From a checkpoint of a small image classifier: 8300 steps, held-out accuracy 97%.
Rows from block 4 of a small image classifier, named by matrix and row number. Rows with one number belong to one neuron. Each number is 128 + 24 x the weight over its row's rms, rounded and kept within 0 to 255. All counts start at 0. After the name is the row's rms in percent of the matrix's.
After each neuron's rows are labels from the 100 images, of 14976, where the neuron reaches its highest value: "responds to" is what is common among them; "patch colour" is the nearest of a few named colours to the mean colour under the peak. Only what is clearly more common there than usual is listed. The data: single printed letters, digits and signs in grey, bent and noisy.
# fc1: MLP up (model.blocks.4.mlp.fc1.weight, 1024x256), inputs 0-85
# fc2: MLP down (model.blocks.4.mlp.fc2.weight, 256x1024, transposed), outputs 0-85

fc1.589 099 [109 125 135  97 120 132 131 138 120 119  95  88 117 176  93 139 109 129 121  73 157 138 133  90  99 148 116 112  85 134 153 157  90 152 131 100 105 133  97 109 130 149 137 104 120 112 132 140 155 166 116 139 138 136  97 114 153 108 176 138 103  90 161 152 165 115 136 166 146 127 124 158 105 145 152 146 118 155 108 135 128 131 108 107 120 135]
fc2.589 099 [114 114 110 125 124 134 138 105 122 124 130  89  78 145 151 123 116 105 119  63 153 122 109 125 126 142 100 135  81 113 140 146 160 142 115 156 128 139 123 130 123 137 139 125 137 140  74 155 113 134 125 167 147 144 144 143 161 123 127 128 122 160  98 148 130 133 103 202 114 119 114 127 117 160 140 111 108 169 142  99 147 199 115 134 173 119]
responds to: the character *; the character !
patch colour: grey

fc1.262 103 [ 99 153  96 133 130 136 125 146  82 114 114 135 103 114 128 171 133 123 156 146 128 157 119 134 101 140 152 104  77 167 129 143 142  96 167 143 167 156 128 156  98 126 172 129 130 133 146 117  98 114 102 132 124 123 136 122 151 172 134 126  94  61 110  68 125 111 115 102 150 139 116 134 123  87  80 159 156 130 121 108 135 120  98 162 124 151]
fc2.262 102 [132 114 105 122  82  73 126 137 118 130 149 119  87 146 127 120 131 126 127 148 104 123 159 154 125 148 157  80 171 152 112  95  92 114 137 135 119 120 153 110 174  85 128  78  97 147  84  92 117 131 131 150 127  61 123 121 112  94 115 117 125 157 121 123  90 135 111 156 143 148 139 104 173 152 168 118 116 110 148 162 162 136 141 146 115 100]
responds to: small letter; the character j
patch colour: grey

fc1.61 105 [126 119  92 120 120 147  96 167 118 152 147 103 154 153 148 108 132 136 145 123 103 146 119 121 128 134 129  77 155 141  82 138  97 143 115 127 148 141 137 127 112  72 152  57 147 176 140 136 115 127 138  94 136 114 101 110 140 119 162  97 150 164 123 146 144  98 135 101 118 156 157  86 129 173 118 113 136 101 119 129 125 110 155 125 112 127]
fc2.61 105 [212 170 144 172 126  98 116 154 100 153  84 138 141 123 167 133 109 122 126 159 126 137 149 139 113 131 159 140 129 116 130 115 126 182 148  97 118 129 166  91 123 167 146 127 105 123 142 150 108 115 109 122 104 173 135 122  88 133 100 130 106 128 119 113 139  74 124 109 129 108 151 132 133 107 152 122 133 116 105 122 141 144 119 126 102 141]
responds to: the character A
patch colour: grey

fc1.31 107 [ 97 142 123 141 112 100 101 140 140 115 124 133 128 110  97 111 183 121 129 114 150 151 102 138 105 126 142 103 131 133 123  90 134 138  88 141 161 141 129 136  95  97 132 141  94  85 137 120 121 131 104 157 141 148 133 145 150 127 137  88 120  99 117  95 159 129 115 117 123  97 116 176 105 106 145 148 154 126 158  92 135 127 104 125  95 130]
fc2.31 110 [ 67 117 119 131 119 119 119 129 123 141 128 103 102 132 109  87 163 138 107 149 147 104 160 123 114 167 142 127 112 134 129 121 125 115 104 124 161 113  91 171 148 113 172 106 113 164  80 121 125 151 116 129 144  94 139  98 116 157 154 139 133 111 156 102 144 117 118 104 151 111 106 160 137 123 114  89 106 132 109 136 136 133 129 164 103  90]
responds to: serif
patch colour: grey

fc1.473 104 [ 88 160 120 135 147  96 112 138 144 113 151  96 107 137 137 140 131 102 128  89 137 151 102 136 106 151 142 121 158 150  97 112 137 118 119 122 159 159 187 113 118 158 133 112 150 143  90 143 114 135 157 159 127 104 165 147 156 131 125 152 115 141 131 113 109  80 123 118 145 121 139 123 132 100 114 120 179 158 125 134 149 166 205 123 144 141]
fc2.473 096 [136 195  52 106 117 137 129 119  94 122 127 109  90 152 108 121 163  97 105 123 157 101 124 121 113 147 129 102 149 138 149 131  89  80 150 128 138 132 147 109 193 151 137  95 145 101 149 145 100 159  86  78 168 101 121 166 106 122 171 140 136 178 145 160 131 150 131 101 112 116 125 109 107 126  99 117 122 144 141 107 153 140 103 128 109 145]
responds to: capital; the character N
patch colour: grey

fc1.43 094 [ 96 101  82 132 146 126 117 121 123 116 100 133 104 115 132 109 129 180 168 125 161 120 155 161 111 106 121  97 132 130 142  98 123 126 127 165 130 135 132 106 130 114 155 110 139 149 110  73  94  97 125  96 117 115 152 127 130 134 116 124 146  89 127 135 134 126 113 132 109 175 103 119 105 116 138 135 158 142 126 144 137 165 142 164 102 121]
fc2.43 102 [141 112 152 107 149  98 155  80 160 139 111 133 123  98 145  90 136 169 144  47 141  59 129 137 115  60 141 125 167 154 104  91  98 139 127 134 159 123 136 127 104 178 147 146  98 162 109 145 103  94 105 120 156 130 112 122  81 115 101  88 145 172 125 144 189  99 120 152 129 171 125 110 103 109  87 135 150 172 147 123 102 121 134 110 150 172]
responds to: the character +; the character -
patch colour: grey

fc1.237 102 [105 107 127 152 166 129 128  84 103 127  96 159 132 110  90 129 117  79 146 108  98  97  99  93 134  91 135 140 119 136 102 129 137 106 123 125 136  87 100 143 125  90 130  82 128  90  65 110 158 132 123 122 118  93 181 113 164 148 113 112 124 109  86 129 129 139 130  92 124 133 106 102 150 190 139 153 100 144 157  91 149 102 106 144 146  93]
fc2.237 112 [111 131 110 144 155  79 117 134 114 131 141 166 137  95  99 115 110 118 156 132 114  72 107  92 163 102 148 126 126 139 139 101 125 117 125 139 144  93 129 192 180 154 139 139 140 107  88 120 175 145 137 144 108 119 134 106 135 144 143 116 151 123 166 109 110 145 145 159 141 116 110 169 163 138  98 136 130 137 102 139  60 136  92 131 118 123]
responds to: the character h
patch colour: grey

fc1.158 112 [104 123 121 125 145 124  97 121 188 133 102 111  61 159 165  95  91 119  76 137 112 144 116 108 116 103 132 121 135 149 122 143 121 130 152 150  94 151 133 108 121 121 157  87 124 144 117 165 127 138  72 165 170 107 109 124 107 115 116 150 132  87 136 139 129 100  94 118 136 148 163  98 136 134 116 116 163  94  97 127 134 117 127 152 138 183]
fc2.158 105 [121 157 129 150 114 106 152 122 138 103 130 131 136 110 118 147 104 104 151 109 130 134 153  77 141 125 153 105 137 121 105 136 121 175 161 112 122 108 139  86 114 149 142 100 130  74 125 136 140 115 119 188 172 125 104 154 128  70 124 146 133 163 113 115 128 125 122 121 150  96  79 138  84 126 166 118 129 139 120 142 144 146 163 124 143 156]
responds to: capital; the character A
patch colour: grey

fc1.767 092 [140 121 108 153 101 155 139 130 123 139 159  65 145 115 140 191 135 137 157 126 117 164 139 106 150 108 113 121 128 116 134 103 112 115 110 174 110 167 152 106 128  92 146 134 122 147 101 122 156 124 166 155 130 108 156 129 143 117 122 145 128  87 118 105 121 133 130 132 124 135  93 130 192 137 144 164 110 133 104 122  91 125 154 186 104 103]
fc2.767 103 [156 126 101 112 127 129 131 119  92 147 211 138 110 170 145 105  98 143 139  90 133 168 135 159 160 106 116 133 149 134  95 128 151 106  95 140 145 109 133 104 129 122 139 156  96 194 124 131 140 125 134  79 122 151 166 136 124 132 105  88 163 153 161 159 147 141 141 102 116  96 131 149 127 144 124 158 139  85 149 141  78 119 128 147 119 126]
responds to: the character +
patch colour: grey

fc1.33 099 [127 113 126 151 140 105  95 125 139 129 145 168 128 143 159 140 117 146 119 158 165 147 128 109 129 152 127 123 164 109 155 118 138 148 142 135  66 103 113 121 136 128 113 181 129 123 133 105 138 133  90 136 102 138 107 130 163 168 151 122 112 124  89 131 133 156 111 108 172 142 123 147 106 135 139 153 148 108 120 142 136  91 103 147 109 125]
fc2.33 098 [143 140 102 185 107 143 136 115 162 162 142 179 106 143 105 107 107  95 134 104 128 142  88 132 129 128 166 151 149 151 167 154  87 110 160 119 120 106 133 102 103 130 139 144 134 121 122 115 134 128 144 130 132 170 191 159 115 112 112 157 136 121  97  98 131 126 124 129 109 126 111 131 131 150 141 131 172 128  93 119 154 159 101 138 117 112]
responds to: the character +
patch colour: grey

fc1.637 094 [ 78 108 136 115 136 174 156 122 158 128 157 127 134 130 112 100 123 120 120 112  98  98 132 118 108 139 113 167 102  99 124  87 134 128 156 141 116 139 109 122 148 133  76 129 155 146 159  85 131 136 156 147 115 108 154 127 133 100 121 125  99 104 156 103 113  66 113 107 160 106 101 105 135 122 119 130 145 126 149 162 127 102 125 169  92 134]
fc2.637 101 [109 139 112 115 154 148 141  97 110 124 150 145  97 159  92 126 109 152 114 159 121 132 139  93  84 161 112 136 150 155 122 185 112 162 118 133 137 129  79 113 135 126 125 152 124 133 121 148 128 141 107 127 164 166 103 130 135 151 115  94 166 151  99 121 138 115 145  82 143 147 126 120 124 129  89 122  89 141  92 128 115 114 132 135  89 123]
responds to: capital; the character X
patch colour: grey

fc1.50 098 [136 127 123 152 114 160 121 153 152 138 115 111 102 148 133 109 116 158 113 186 106 145 147 102 127 113 151 157 141 150 147 141 120 151  97 101 130 123 142 147 136 147 105 119 113  78 101 144 110 134 145 149 105  76 129 129 123 114 123  87 119 115 154 157 113 137 130 119 151 124 129  98 124 108 100 131 146 116 150  94 124 137 167 132  87 117]
fc2.50 104 [123  85  78 178  93 124 133 100 116 129 123 118 144 140 111 166 133 142  87 137 117 101 163 123 123 118 123  96 175 127 105 144 179 134 122 135 101 148 139 110 157 158 136 122 151 110 129 134 131 145 162 119 164 121 137 175 138 118 136 124  96 166 135 120 118 136 131 182 126 141 127 117 146 156 159  90 135 130 116 122 117 146 134 166 138 137]
responds to: capital; dark on light; the character C; the character G
patch colour: grey

fc1.462 100 [119 155 101 162 135 163 121 152 152 116 132 122 113 145 107 105 111 132 102  99 137 150  65 175  92 168  89 152 146 113 117 117  92 159 119 124 138 140  90 129 121  90 143 174 126 111 166  83 127 108  99 102 153 143  91 121 136 108 160 154 146 117 155 107 161 122 107 102 107 102 133 169 122 133 171 112 125 120  86 139 145 166 152 106 114 156]
fc2.462 096 [141 171 157 127 139 106 135 152 152 108 154 146 136 129  93 156 129 138 117 153 135 132 157 167 138 146 110 167  98 153 135 161 138 124  95 126 121 105 158 142 114 132 148 129 131  84  82 156 148 152 123 146 128 150 127  95 130 116 125 163 113 134 132 127 160 106 142 144  97  91 145 128 158 115 151 115 103 139  94  89 124 109 128 138 123 134]
responds to: the character *
patch colour: grey

fc1.36 099 [162 138 102 174 116 111 147 100 141 144 137 131 131 173 139 105 143 108 145 113 146 112 121 122 130 156 110 111 144 111 124 133 141 135 134  99 116 114  71 142 146 152 161 166 104 129  88 123 119 113 118 136  81 116  71 126 113 129 151 131 107 140 112  98 145 113 112  88 135 106 112 119 122 126 109 133  86 127 153 140 136 112 109 127 103 116]
fc2.36 106 [122 147 115 156 118 132 115 152 135 128 113 105 149  70 120 142 145 123 123 168 129  76  96 139 101 160 128  86 137 119 139 146 116 124  86 152 117 140 102 114 141 135 111 167 147  92 122 102  94 153 111 134 112  80  97 106 152 120 140 101  81  85 112 125 139  91 139 112 146  84 140 157 130  77 139 140 129 104 123  84 129 120 125 126 131 108]
responds to: small letter; the character g
patch colour: grey

fc1.616 100 [ 81 109  52 104 116 108 122 141  83 177  85 131 123 180 114 145 122 129 109 121 175 115 137 136 104 142  99 115 100 129 133 125 111 133 129 145 128 133  98 134 150 138 190 164 156 143 149 103 132 125 173 134  75 122 123 119 148 141 142 131 129 116 171 123 140 122 144  87 128 150 112 173 155 130 155 105  92 114 102 103 124 101 120 135  99 165]
fc2.616 101 [135 132 113 145 149 140 126 128 162  93 120 113 166 121 111 114 109 138 160 157 152 127 124 167 108 136 143 157 124 130 148 183 130  68 146 148 130 122 162 120 147 105 138 132 140 150 159  99 153 177 170 116 119  96 137 178 121 111 135 145 146 142 143 120 146 135  86 141  85  75 118 155 163 117 181 132 139 135 164  75 182 157 154 157 146 134]
responds to: the character ?
patch colour: grey

fc1.580 097 [135 103 114  98 118 133  96 160 127 100 129 137 102 157 120 164 132 172 118 140 135 101 122 125 124 117  92 141  76 150 169 122 103 112 160 107 113 143 117 131 123 151 144 132  77 141 115 131 152 110 138  90 119 114 133 116 128 143 158 105 149 121 123 152 143 159  77 117 154 168 136 139  99 125 103 144 160 135 165 131 140  83 189 122 120 117]
fc2.580 112 [ 80 127 159 118 125 110 100 117 120 152 137 149  64 136 133 121  99 108 144 105 161 112 124 116 115 159 133 102 114 135 174 108 161 148  92 102 121 119 143 158 120 105 135  96 147 123 146 121 140  99 114 126 115 113 125 135 125 103 125 100 132 160 108 144 131 167 108 118 119 139 142 171 160 140 114 106  96 125 144 141 147 120 165 126 117 133]
responds to: the character *
patch colour: black

fc1.156 109 [161 132 148 148 132 101 110  97 111  81  93 110 113 122  85 134 106 128 149 113 148 139 129 151 114  97 122  86 108 134 122  92 160  90 157 170 128 164 130 129 141 168 120 154  99 131 143 155 141 107 148 145 109 120 124 122 126 163 116 130  97 100 126 150 101 164 115 160 133 134  97 105 107 131 155  79 132 134 124 102 113 138 169 140 140 122]
fc2.156 092 [116 172 156 111 137 140 102  95 153 151 137 133 111 124 141 145 102 152 111 131 145 105 152 140 105  97 124 124  85 106 144 156  69 160 118 126 100 165 114 143 158 163 175 102 153 165 109 132  87 154 110 105 105 104 135 127 147 130 104  76 118 126 131 103 119 124 121 117 121 142  90 120 130 116 139 130 158 169 136 146 159 131 144 169 119 151]
responds to: the character -
patch colour: grey

fc1.235 098 [110 159 105 122 133 108  95 154  79 128  97  98 148 163 144 115 153 139 126 123 103 128 124 150 100  98 107 140 137 131 135 113 149 136 145 136  93 110  86  73 161 138 122 104 106 149 123 120 123 116  87 117 129 138 121 130 151 112 159 129 131 111  94 103  94  63 143 140  74 125 191 146 170 109  86 130 145 132 107 123  99 115 134 118  90 136]
fc2.235 093 [ 92 125 128 139 159 115 158 119 190 109 137 130 113 155 112 149 147 117 129  95 129 124  93 170 102 169 127 107 111 135 154 139 146 103 105  86 116 165 152 175  63 121 132 149 107 141 155 133 119 139 130 128 108 138  99 111 150 152 142 151 109 117 119 163 154 152 123  79 101 161  99 151 110 160 155 158  98 160 107 141  96 130 112 137 124 135]
responds to: small letter; the character d; the character o
patch colour: grey

fc1.231 103 [113 131 113 137 132 123 124 163 139 138 120 122 129 142 123 127 132 128 129 153  90 165 105 145 119 140 158  94 124 133 128 129 102 139  85  94 149 135 134 132 120 103 150  76 129 151 106 130 113 157 109  87 101 123 135 120  99 102 141 118 131 133 138 151 108 100 161 123 151 134 115 112 122 158 130  98 124 100  87 118 125 122  96 141 133 104]
fc2.231 111 [169 144 129 116  98  98 107 133 113 141 138 151 161 110 184 138 116 144 108 145 102 121 146 117 100 110 167 140 123 145 128 116 110 175 149  95 100 135 146 107 121 135 132  93 121 103 105 108  96 125 139 115 124 126  94 138 129 115 127 112 151 127 120  79 108  94 139 155 136 145 144 120 136 123 171 126 133 133  94 172 135 148 117 154  98 101]
responds to: the character A
patch colour: grey

fc1.86 105 [ 96 103 123 136 135  92 114 141 171 149 160 165 137 121 126  92 106 166 106  84 160 105 154 162 115 163  96 152 122 123  91 111  79 111  84 132  83 103  79 122 112 101 140 142  89 119 124  91 126 126 119 115 110  78 132 138 147 118 169  91 130  90 106 136  99 126 124 115 117 124 101 157 113 121 158 135 149 147 120 137 164 119  97 135 130 142]
fc2.86 115 [104 147 124 132  88 134  80 161 161 153 117 121 134 119 125 136 151 150 156 147 142 123 125 116 178 132 158 176 116 106 148 111 166 127  87 123 118 106  89 131 148 138 162 147 147 159  90 127 133 143 121 114 131 152 141 118 154 133 126 105 137 150 137  96 151 101 118  84 120  79 137 147 140  95 170 127 119 151 104 139 132 133 168 155 110 102]
responds to: the character +
patch colour: grey

fc1.764 095 [134 102  84 156 125 156 138 129 129 115 121 147 128 134 143  79  90 120 116 158 122 162 133 143 154 138 139  74 183 124 132  85 132  62 117 161 117 152 104 144 108 100 133 137 103 120 112 120 119 127 100 133 157 117 124 155 139  98 120 149 163 114 100 110 140 148 118 155 136 104 155 131 107 147 151 128 158 138 109 148 144 144 118 124 148 119]
fc2.764 101 [175 131 109 159 118  75 156 140 163 129  96 120 127 113 145 138 127 157 129 113 136  98 157 160 114  92 113 149 152 150 124 103  85  86 160  86 145 111 164 141  85 142 139 141  72 130 103 137 153 146  88 104 131 103 115 118  79 156 157 121 134 134 142 188 199 155 157 119 153 138 154 148 162 131 109 145 129 152 127 107 139  98 139 110 145 137]
responds to: the character +
patch colour: grey

fc1.428 092 [156 147 127 132 122 165 109 134 134 152 104 117  90 145 103  98  63 131 165 130 136 153 135 141 147 124 149 130 113 127 142 130 110 148 119 104 141 154 118 113  99 121 126 145 128 112 120 149 112 130 123 186 103 140 127 108 138 123 133  94 127 178 103 128  90 127 151 117 131 134 154 135 137 103 101 117 106 136 167 116 116 117 127 156 118 107]
fc2.428 094 [125 117 175 159 137 102 134 126 135 121 119 116 157 128 112 117 134 177 155  65 136 141 128 150 120 111 151 157 138 126 121 106 155  96 115 111  96 125 100 151 129 108 106 123 136 150 130 131 165 176 137 164 132 151 129 129 148 154 151  86 128 126 134 112 145 145 121 166 139 140 177 162  66  93 126 147 127 145 110 125  78  99 179 141 142 105]
responds to: small letter; the character q
patch colour: grey

fc1.349 105 [148 168 163 128 128 165  92  89 174 153 114 101 118 134  80 139 123 148  99 133 122 145 136 118 156 122 145 134 107  84 132 115 107 141 126 108 131 148 119 125  97 110 132  59 103 116  97  85 140 135  71 119 146 150 117 133 111 105 124 123 151  77 113 110 133  97 113  58 105 125  87 130 118 132 115 124 145 115 106 124 150 102  83 118 100 123]
fc2.349 114 [122 182 103 121 138 100 176 182 106 101 150 155 127 105 125  97  80 153 149 100  95 144 107 102 127 110 116 143 132 165 108 169 143 168 124 125 123  92 110 108 122 184 104  96 114  67 120  88 146 176 130 129 151 112 104 111 138 141 128 166 130  65 101 111 140 120 154 153 115 140 129 131 143 141 101 115 137  96 120 136 134 116 130 111 132 113]
responds to: the character +
patch colour: grey

fc1.145 098 [131 115 140 115 176 136 114 127  99 125  79 135 124 160 139 129 127  84 104 109 122  97 119  96 117 132 137 157 120 153 131 125 130  98 147 126 130  91 124  92 112 107 128 134 132  97  94 117 155 131 138 112  83  81 180  95  95 119 115 125  99 118 112 126 149  95  87 121 132 116  87 130 146 154 151 152 102 148 117  94 162 152 116 130 119 124]
fc2.145 103 [158 134 109 155 171 118 109 129 137 110 162 133 152 124  99  94 114 125 129 133 104  61 127 139 101 112 144 124  93 172 171 145 147 102 121 116 166 107 138 136 162 131 111 140 112  95 113 100 160 133 146 150 168 110 116 102 110 132 124 121 150 159 154 140 145 149 141 103 180 139  73 165 151 156 108 129 127 116 120 103 154 139 134 121  91 129]
responds to: the character h
patch colour: grey

fc1.254 104 [166 100  69 127 123 129 167 140 135 135 108  99 109  90 118 105 138 129 140 125 100 140  95 121 128 164 155 140 101 141 142 128 175 112 116 123 154 175 143 116 126 177 124 121 146  91 124 136  83 131 133 160 117 121 112 103 120 114 124 139 104 122 113 129  92  73  96  85 145 108 101 100 148 125 149  96  75  46 110 132 148 139 143  96 114  97]
fc2.254 095 [127 131 126 129  99 178 158 156 104 143 141 146  72 141 109 123 117 169 134 132 131  81 148 131  74 121  89 120  29 137 124 100 134 159 121 129 144  99 120 140 172 123 159  88 159 152 166 115 139 142 110 129  97 114 126 144  81 148 131 113 115 138 116 128 130 127 127 109 146 128 110 119 154 122 165 122 158  90 140 148 109 131  99 134 122 143]
responds to: capital; the character N
patch colour: grey

fc1.600 093 [140 145 145 134 147 104 121 134 116 150 136  92 169 106 134 113  93  82 134 172 137 111 158 117 120 132 139 128 123 146 131  56 137 142 168 131 149 118  96 149 109 126 121 123 174 134 128 125 144 136 106 122 116 106 169 142 135 155 158 158 137 107 114 119 149  82 100 120 141 132 128 111 128 136 104 130 146 138 180 110  90 132 105 136 121 110]
fc2.600 098 [103 114 147 162 130 110 110 139 122 114 122 133 106 148 108 125 152 106 124 145 131 119 134 138 143 129 127 126 189 136 157  98 155 143  91 126 129 168 118 109 154 140 151 143 130 137 158 126 112 154 129 112 130 174 113 154 127  83 128  65  69 155 129 162 136 122 145 121  85 119 132 121 132 165 110 116 114 103 126 156 129 123 149 136 104 101]
responds to: small letter; the character f
patch colour: grey

fc1.332 103 [158 150 138 152 143 154 130 105 136 101 128 131 137 171 178 140 110 146 121 115 126 118 173 139  68 166  94 151 132 106 114 146 121  89 136 144 104 154 133 126 147 155 118 106 135  81 141 132 148 169 128 135  74 113  99 136 149 102 148 107 149 120 114 105 143 130 103 130 126 115  88 103 151 134  96 205 114 105 122 103 136  86 117 108 147 157]
fc2.332 105 [124 154  87 159 104  89 145 158 125  72 128 144  77 154 144 156 141 134 103 160  68 105 150 109 104 147 162 118 106  95 160 126 218  81 122 153 109 167  98 123  91 126 136 168 172 134 108 112 126  98  98 109 163 114 139 120 101 167 128 120 128 108 128 115 165 104 126 138 107 137 118 121 120  85 161 112 160 114 140 102 144 131 112 123 149 136]
responds to: capital; the character E
patch colour: grey

fc1.729 109 [113 194 141 161 108 139 146 120 148 100 151 110 106 155 143 151 109  94 141 161 131 111 136  81 111 144 107 144 119 133 152 154 127 123 159 112 120 149 138 139 137 135 103 115 120 107 143 105 133 155 139 150 105 115  97 141 113 119 125 138 171 111 124 116 124  99 149 137 161 113 120 137 166 104 108 111 105  74 119  99  93 132 101 100 112 107]
fc2.729 107 [142 122 110 137 143 119 117 152 149 133 126 117 124 127 132 160 142 170 117 120 137 105 132 105 117 135 121 145 131 138 113 184 114 121 125 144 153 129  98 154 126 135 112 103 136 143 122 100 111 127 118 132 138 173 116  96 139 138 129 138 184 141  96 108 136 166 107 138 112 110 130 111  73 143 157 170 149 133  86 122 146 163  90 111 145 123]
responds to: the character -; the character =
patch colour: grey

fc1.494 098 [ 76 169 152  91 126 176 118 113 149 104  78 118 152 108 147 177 169 152 129 111 133  99 198 156 103 163 143 130 150  88  97 143 105 127 139 154 132  76 116 111 102 177 122 113 147 148 101 123 154 159  88 125 138  86 123 122 103 116 127 110 145 141 104 146 138 134 138 106 106 133 113 165 146 132 111 148 118 129 131  93 106  84 163 157 122 135]
fc2.494 095 [136 128 121 144 153  90 121 122 139  99 154 148 131 136 115 127 116 112 103 174  86 126 128  99 115 164 152 126 100 147 114 152  88 108 158 111 128 124 114 172 136 111 120 174  89 137 158 142  98 165 147 118 171 128 102 123 120 180 116  97 167 120 155 124 155 188 123 143  99 102 183 157 151 127 146 141 115 138 140 109 114 169  81 139 166 165]
responds to: capital
patch colour: grey

fc1.363 098 [120 151 152 118 135 147 123 103 108 120  83 120  99  72 126 153 141 141 111 108 177  58 136 119  96 120 191 124 150  78 107 129  80 131 141 162 157 131 109 128 142 174 151 148 145 122 158  94 123 148 172 117 100 108 147  75  89  89 129 142 115 116 111  79 106 124  98  87 115 135 114 146 169 131 120 113 123 175 128 115  75 129 159 156  98 120]
fc2.363 098 [166 139 138 114 152  99 119 142 155 101 175  93 136 108  87 149 134  87 121 149 124 117 116 133 153 154 126 159 106 151 142 157 117 120 132  84 125 132 114 150 148 102 126 161  98 104 130 125 117 145 120  98 169 124 124 122 104 131 134 130 146  92 161 158 146 133 142 110 132  89 199 148  93 160 127 116 113 159 142 123 122 159 133 142 146 172]
responds to: the character h
patch colour: grey

fc1.308 098 [ 83 112  90 127 140 137 125 141 126 104 101 122  94 153  99 102 130 176 122 111 176 154  73 121 128 177  90 106 126 116 156 120 134 122 132 115 122 154 141 100 130  94 132 157 105 129 120  97 171 113 106 137 149 156 117  94 154 103 165 132 168 100  99  91 197 122 129 125 150 142 139 115 110 131 144 131 130 114 105 129 160 136 113 115 159 148]
fc2.308 108 [124 145 122 145 146  99 160 122 155 119 122 113  84 140  97 116 127 135 126  54 133  85 133 154  76 111  99 117 121 162 131 136 155 131 136 115 120 115 150 141 158 106 125 132 109 129 127 153 111 119 105 110 151 121 118  99 127 122 119  93 116 186 126 142 177 142  96 157 163 144 106 126 158 141 110 138 131 150 110 119 136 143 148 117 168 167]
responds to: the character *
patch colour: grey

fc1.641 103 [143  91 108 139 133 165 119  91 129 132 117 105 108 135 170 169 101 104 118  99 157 152 170  81 102  93  84 113 136 166 100 116 107 111 154 159 135 108 159  86 112 121 163 148 125  85 161 102  95 141 102 116 103 105 106 119 120 127  92 167 170 118  84 158 126  88 117 124 135 102 138 129 135 136 158 108 141 147 167 195 135 116 130 169 147 184]
fc2.641 091 [102 145 140 120 140  97 184 159 126 132 119 134 123 160 139  99 140 135  74 129 143  98 143 150 135 130 131 147 154 103 126 143 148 105 151  97 171 130 123 123 116 143 164 100 155 125 114 137 148 114  83 100 136  97 167 174 119 141  96 134 120 133 150 159 145 168 192  94 138 173 105 118 127 162 171 123  85  98 152 137 154 108 113 119 126 104]
responds to: the character A; the character a
patch colour: grey

fc1.476 101 [119 114 110 118 110 144 159 126 122 110  82 113 139 176  99 107 121 129  96 111 141 100 105  91 161 186 113 102  93 148 142 156 132 131 134 141 138 108 156 100 133 146  97 124 124 107 114  71 148 155 170 138 112 164 116 105 178 132 151 111 121 138 165 136 186  61 113  97 122 114  97 117 117  98 156 130 150 128 120 139 124 159 140 142 103 119]
fc2.476 108 [ 91 180 137 120 148  97 191 145 150 157 152 118 139 179  77 151 131 178  89 119 120 130 123 152 112 139 106 148 142  76 157 122 148  92 144 143 119 106 124 135 103 117 129 147 135 136 118 155 116 158 114 109 143 152 112 133 129 115 124 149 133 169 146 149 119 117 141 141 151 153 130  77 129 155 135 138 134 161 113 108 111 171 119 126 135  77]
responds to: the character *
patch colour: grey